config = dict(
    norm='layernorm',
    bias='all',
    num_experts=8,
    muon_scale='match_rms_adamw',
    magnitude_pruning=0.5,
    batch_size=128,
    adamw_weight_decay_other_params=0.01,
)
Rows from block 3 of a small image embedding model, named by matrix and row number. Rows with one number within an expert belong to one neuron, the router's apart. Each number is 128 + 32 x the weight over its row's rms, rounded and kept within 0 to 255. All counts start at 0. Numbers have three digits each.
After each expert's rows are labels from the 100 images, of 14976, where the router gives the expert most weight on average: "strongest on" is what is common among them. Only what is clearly more common there than usual is listed. The data: made-up waving flags.
# router: slot weights (model.blocks.3.mlp.router.weight, 16x256, trained with AdamW), inputs 128-255
# up: expert up (model.blocks.3.mlp.up, 8x512x256), inputs 128-255
# down: expert down (model.blocks.3.mlp.down, 8x256x512, transposed), outputs 128-255

# expert 6
router.12:126173116091099103134139121116122167108086083135139121141107159125082130169110165196098152158132094140122095114076133118103130160140070108102186131187149095136133113149109188081059101109119085142179145130145160094122063132100105124165094201120151102132101168150086141153127142139090145156156128082115132118100092160143136110122137178180135107125174170121136123092139130128159075150109
router.13:104143155164130151143173095146141096114102102135103075155107155078072142162090158145152096163135080170138119084071109156111142120092148165091118119140095171127132105160102141095156088098086064108116102106117150113110103181130097149125147180158167110135118160113092138152160124100150105152142112166127124122147161136137127071122144205161114108163130191104112072111145071112174137144110
up.5:128128128129180170164090128146128108128147162097118174163080174122080045128170128128118086128170082128128155128128084128188144096128128128154114089128128076173128144093042050077138165111063131155128105128111193081139113129140069112086128128157119128138144083068139072128149142155170076179163151138128126103202207120119155106125150128150128128128077183128128101128080156128149072139119
down.5:132128159128128128128128075110104128128185113128177128128128107163058087140060128143190126128147035089155128134128128142143182128091166105077105128158165128144098126150196111096128160157157108183104128095184082166149188128079178122160092128106128128113112128169120128128143128154146163082162103175069076128128105086158174128176183142064147128167032087130120130138141128126132128128128
up.6:128194165080128154184128128128157128128170128104114128128128127100032100110128166180128128200128200105129100128168128128128128128053128066156066128128128080169128117165052149128128128155165128171068128172191173172121128107074084097112160088177104130107128096095149102089098172159073080129126039128128098145130108126128129140117128201180128128128090165130084128128128119111127150128065
down.6:128145128128199128128147179176154130152179113129189075128128043128174128128164115119164108128125099183047166145128128123170083111128128108088128143132128128128128165066128119088095198126128154106041139147091205026091077128128176128197128193128128101128181121117159140121112141215157128136128147141128164094151117053220117119177120128167176128100117128128128128129132128128128128128070
up.7:128205186128100159128128061128128229156128093160128128128159128150061128128128093128128128128187128128052097078128128154128128079128128097128161128128128096095128128128173190128155128128179069099128128099091128081188128128183159201095095128172173128073163128128106166079055106099128099187099128128128128128128104128101079128128128172084128128174198071128182071170128074163128071128128
down.7:092180162128128102128181170077128097105128128128128128068128128128173081167104079128067128158089128128128128128128070088076128128160128102174151128104188128128128157183153128128128128053128154128128128128186128190128156090128152055104128064128105128183087099101155128128164128186165128128128128128128091128079128128159152217170128128075096128128090193151128176128105128128178156162158
strongest on: three vertical bands

# expert 1
router.2:097054110089103080138127151151174122084088135164137130148131052163152120114120136115124215126118159088117135187147149039172148158144128091125129129127164147118166184083198083110150170097119135116125095123112082079105118118107087086119073122085131142158103093165113086101078157168143133113149095123133098107107067156096134153079174157142107103122177189100114160200083128106100098109136
router.3:111095126078072071119092131104129149132081086141167134099161083163139129158143128066097180159029093119187164109188128115114153147132140101134120081125161160101119129117171063148143154090116164102137091142133101112114121166101131080086160120113085084156119107143128159186093092097102105171151136151136175118098136169062151158117134206137057113090123127127151146177101177121162086128186
up.0:160081093151128128153199128128159064092149108156142128128176090128157088128158173139181107178128128128128128108128043106128110076175163149067082128128128128128128086170128157134200131081128128107128098128128128187151154109087173128128128128194101097162080095093128108128128128118128147110177158089101188128173128164017172128128128162031040095128069210128128128128128155118170093095144
down.0:108157067194128069065128166148128213128128128192174138160050151150137150128108199095128117128146128128128087162128139084146128115098128090128128128128128128128158142128085134176128070128072111128128132157092231122160095054128039118128176087128128168155195128128089170151088128128147073128153097147119128128087128083128128115128128109128202206177176192128128133078068128128128154107128
up.2:128174128128091158128085149103128073103128097128128172128128128097087094128191085171091128128089191056154128162091128105128188128086128159128128128150071128195093128148128128152081184077128128174074167159128080128128128128128128128074128128128128128091128156174128153160128068128075155087128198128177201128128128074088128067128185082105177128128106098128098128154128165182104128180128
down.2:128104185128128149090128128153128128061155128161094090128103086128128186156128158128095128128177095241128128128128062097055128128128201102169128128128095161101189128158128128166173128201128128087128173066128156128128096128128160161128128128128192128102128128128128128128128128102204128128128087153128128128039075194128165096095063128128104128072128105109128128079164079128128128128165
up.3:153074134128128146128134204128186128128026128128119128090205194128082077128074128128128117182128169109128129128128149128128128196094128128160128103128128131166128128128152128084098170139113113127111128128125202128117128128142159028164128128126128067065168097166128084128128128128128148071119170128099128143057127177145059128128128128214185128128203133102139154128128138128142105128185
down.3:095128139128199128110128072129128187136128153128163128082128128173093164128121100152089137156106131094066133128128061128169184128232123212158195101128128061052128102093128128148162200128164100104162163062128059128128107078128128106126128128094173128128164128128122128128072211058116187128128128131128128128171120088128105101087095128077125133194096141128128099170128167105142152060123
strongest on: emblem: no emblem; many stripes; plain field

# expert 0
router.0:160166134138126099100146121156101145144110121166160117126087196113120109151066099134136065152142100127204049081110105168083166166169149123080107172124073089093117099161063143128099114149155133161139137182141147160109127074144142150126158162148115098056152098092148177160194102180118148139096107182102073095092115101086099050107144133194171122154154094156142081099133140128104173178114
router.1:166149120140121107103158121147117139135104131162137058125069170099092157173065082127079081099175071109198040098071086163058125132142135108118118133139096100088123075120101103085101119099106111186159165196157167159089128138150113170141141156071140091061154095127126142153185100149122163111123110166103111101104139136106144084137130114150164093140157139157130086088168172121085084139133
up.5:128128158162128159096147173098107097152139128101117111134111128128128161169048164115147119063150148059128149152067128128169082145076097156180061128128164154085096128128120109128147128152177128109219104076094057128182146128136128105128155128157106156196128163158095083059128199114128093101149141089148128155128147106158128128051128044159128115128144128102197139128128128136214111171095
down.5:103108128172128108084128090142128150118148093140128121166096128128134128128104119122111186100128128171089128145105137174104183128156157192110160128091146076147195156148159085096128102118128083090118146134104128128111128048109080128128116128128128106091084063174128128054111156178156128105128205128067156128144111128168097128102128122088153186097157116157128145171150128157160128128075
up.6:128083090128128128183101125128051128159093139221072083126145087157061128087078128141057168070128156041098117160128128162102155128128079079090091123128101063128128161128084165128128098160113075110112171128181062104149075128073121117140159146128128128189135108128128186128117160128128109128115128118178078137128128107174128185150161100140157128128170159128128090128128069165202055111143
down.6:128128099128128107098153128128141140128128098128173126174068166128128153119189165128154156098128128128145190128128209128128169152172128149154075084128128166157136085128128128128108128128128128156113128155128128086093176143114177150128055128105128104130056128075052128169077140128128176059128130128055128191102118128189151084111128128128153019128100176073124128187076128150110108203128
up.7:128061128151154128079133168160189167123127128081121066154128132128115171128128211149112150110162128153111128109078131128128133183117162128087061151137176128106184128162081111128128104167101146210128189114197128111149128142188152163128128199128097149098161107135105153128128108137128128122204128128082128151128131089160096109070105179128128128097100163128159128109165128128072128151101
down.7:128167079153128134145128128169121128072128165128128128078181128128061105128133149063142128154100148134179129145128108128136128128128062140185128128090128172089128170186172078128128128103128088119150111138128185117128148128149045079111101202131105119128085128117128128165163084071128184128154130128102136153128046116089113128128128128098107128185119128074059128128128128125113128171142
strongest on: saltire

# expert 4
router.8:170191112095137106166090122071061108104054084093120109105121106139145103093117098111097121098133101073106136122129092125072142119143097146128135116109128062157099158112185117098154087090182091139122153200157175185156143067152110146135115124116133174138137115169111170078137151117127165106096160070129150083169140139148151094079116120123179126162197172134175082161132161123101117183063
router.9:140150179140111090121080131092075131106085062128151138083143078099119094093120128100095143076097093099141137108091131083123172172148134109133130124064113107117079148121183080102166096144172135112122180181195156176160149169144132215137133105117132153087165099174158166070147109098088167113134168115143155126170137184132110103052133154168076077119173136139131113162149113143176137185101
up.5:074224158067149128128124128118140128099128158128171137180088141113083204136128099082128128114133128128117164185075159156128128128128150149128161093136173104128177147128138149110102128128084128114128194128133149088215060128157093111125151128128154164150128074111097158093128099143128128136128103116122128128121155065128090146097128110141104128128147142198094138145182128128107108097128
down.5:072111092128189166145128140115105012201058128166100114090111128160128128107141150127166109102128128090128106086128102099104128128128062128149095128144106128091176111029128076128125128225128092128128128128145128124128127128122085161161128128157128128188166181104128176159128118132123128128128115104130094128128102128134116128141157128225119098079128128164128208165118128128128156143128
up.6:164098128128128098166128141128099128158142128128128153128181206132157128149121179128049128086128128128081113128128128142128128128152128137072081128077128091199077078128128128168128128128085128128137128088129128128093128094128186160128161128128151113128077176118130112167128212127128122136150112091128176153128107128128128127113128132160128128128078111170185221128128128128128157112128
down.6:128128128128063147122094128083065122174128133167128040199128069154161088102128128128136098174128071125173139118128128128152128128050128130059159128197186128147169128162171086128166128099169081128093155179128128028128104086128128128128151119161186165177114063102128126128137128128082105098128128128125128144128152128128128128128128074174128128080128128184104103146153059128128122128103
up.8:174128146128127128178120128155128128128084063128128128112109128128128128155128097128104128107207128128173161128128112128128168128128159127128128128081128128191128191176128128128067162084080087156128128128128128128020128128170128097076128159128128082134128168128078159164095128149090128075128128144128128128159083128180178128204134172118164128037128094128111128085164128096075128105128
down.8:198063158157128128104119107054128128128128171145128152167128128177109130128128128128171117133128128084047080128128128128185080128060163128128091128164197128110145128107098157145184137128168144128128128128066128128200128155170128128048130128128128174142128087128128087103128109128147017128128114155108128128087128167128128128128128092128205128163123128080173125128098122136147128108128
strongest on: emblem: no emblem; plain field

# expert 2
router.4:141115124155167117104115138129102158153114101094156103111079106142116100141089155131107101071125121129147113082136102119075148119115148121090156151133112092123084095076200098058145142054135078118099156131145155137125108137165073150104122145091170148105167163171141192095141170135143173148139137089159140138121172102129175085097164129125197187128179153162149103138119193205083133159132
router.5:100113067093105142093126095122117141147147074136138189129071120175069110107076099087096123142114092105162149042105111106084161086131086109109164121124087099116112077057178092091133149152153140176120136141120125133119127150148099157109152161085145125067123135175152208164146159091115161141161145101125150151110210174163150117106116144093150178078132066178156154110125147156128104128207
up.0:212128111170128126217128070098128143122065128128128128154128128128128128113179128128128128171067128128074128128140095128128128128128131049141100140070062128128050128128128128144128108155128090243128129178128128204169078128128090076128128128128135134149128128128128128128110128191170095084128098095160053128128141128146136098128128128024148159087184144128128128131182194104165090128198
down.0:112128140128128128128128141128128149128119078171142064096113105060129158186105128128130130128128128128128158128128128128200070128128128128117160093165128175128173203119128116052139086171000128058130128128128128128088128128128171128128125189128128128138113125144049128157128128077062100178122159156071112128097049128128085129185128128205146151128128159054101128158095152128128178062111
up.1:115113107066139128117128165137185110081128128173128115128128128128149148147117190138128128128081128134104127234183128128128128128128111052107088128118166106128114153138128053128074155128108065128215180128157091157096167186128077128120170117127086128128128128073128130128155128118153128078139092128149179115128128051128128128141119201050108128128126128077173128120123128133208096128128
down.1:128187156128081089111101114128128128128128112128090115128094069128099098044081060128100150117164128089172088045099068092128128109128086124170128125173088185090156128128122158095146126127128126108128128140173166149202139128095160128120128110150062128191174100172114139128128131115183169128128138128076130186102128194140168156079128128130128134135128088110166162187128157111151104109113
up.2:170126128061128128086128131128128118107128110128147176130096168159128128154171177114145136121112128128070128134114051126128128102073128144128012173128125128168147187061090155103128094088159108128037184124128149092139128103128128124101154163128120139085148128176128128140128132204128072128184128128128124128102102152141140102086109154128123128177128108062128109122149170186128069174109
down.2:090147101177128102161090140128072084128196128128178161132085197136143128092215128171128075098149128128161132117141248128159128144128084143131128064076138128039128128159205184157078129195128128074128128128128128128128128153168101149078068161131149128193128077128128128128128173172128128084097122071153128140075128128128128128128046128128128128066151101086081120144128126070092128076128
strongest on: emblem: no emblem; corner square

# expert 5
router.10:098098095133092137124173134104149165127091105148144119126181155135151130193165141136101143182085075112075137151146143134156097116147105168122198154183188167137191136120150185103122135138083115117131105099062111080110071137040130088140133150157131130163098180150063124135086170119140095166129135110129159106123081142130141161133095148100102148140152149179115114120095119135112076105156
router.11:112101097085098106138161105132123151108078145157084092113199153131086139158180156146146144182121099139052122126123120123127086102139136150097136129176151136178125171127150175129170139107115136127145114111103114097111089131058120104135161161153146154197125159172080128166114168092169131157167117101114131132122077143174172151116102165088143098116149190092099125110098127146137109114121
up.5:177128176103089158128109128128111128128128203160086090061128128168128128128148091112113105128128176128128095128112128128095088157081128149111109165168107085143084128075128145128067080092128128149104154092088128128085128076128128128128092092110183175128104128152149087167128197154177112128152101128110094160156181150128128128128105154128128146128193128146100128146128085102088128097114
down.5:114081106128095068128128142101101148160180091085112153154155128081198088154089168097106168144128128128128128146165079153111151082170128155077128128128159128159128109128170128074154163128113104187162167073061128128101143104128128128154128146128181162097170098115128100091184128173152128107128183128190087187128184110128085175128079128108152128065100128150097128046128095172128109090171
up.6:128102128143128128128155100128128109128113128128128053128079128128128101128112095108111085143128083173128185162081128190146161128146128128128173128145128079104082046087128128128128128128071056159077201152128128142146128128175128105128145050106128128128178128167107204128160128128103128128180128128128128163165107102094128110046128152090145081128151090149128154096154155180128128128188
down.6:128128109087128168088153049103068073063160061145128182128128128105128073090128146076128170077128128128095128069159111128128128143162162128146087112128156128100075128128147160128089128108173071149099128167128059143153106128128198078152128113162175096155145128110128097128105128185128145106087147150113128128109152151188128172151093128097128113128145100178096165128159080107092197157103
up.7:128128128206128128074128163128195128128128057163151089128128099128198087128146128081091171065128128128197128128128164128171128128181155128076128128188147175128128128202128169067090172128128153074128188128128128128128139128090108106128128128052185128128128179128128207128128106128128128128128075192128128087095128109128128128182175104128128128128206178161083128128128150184128128128128
down.7:094128050116128168172161128107128128128136159128078141152107128198033174171106160128181128145128128128128128100072128081128128158059128180128128128128061128099147128163128147128128085128128104171150128163103102164128128128148128091128070175097176128090128073076128147086171128109175128156128128128128093171128147128151149128128057174065128092161046128077182171128128128168128128128128
strongest on: diagonal band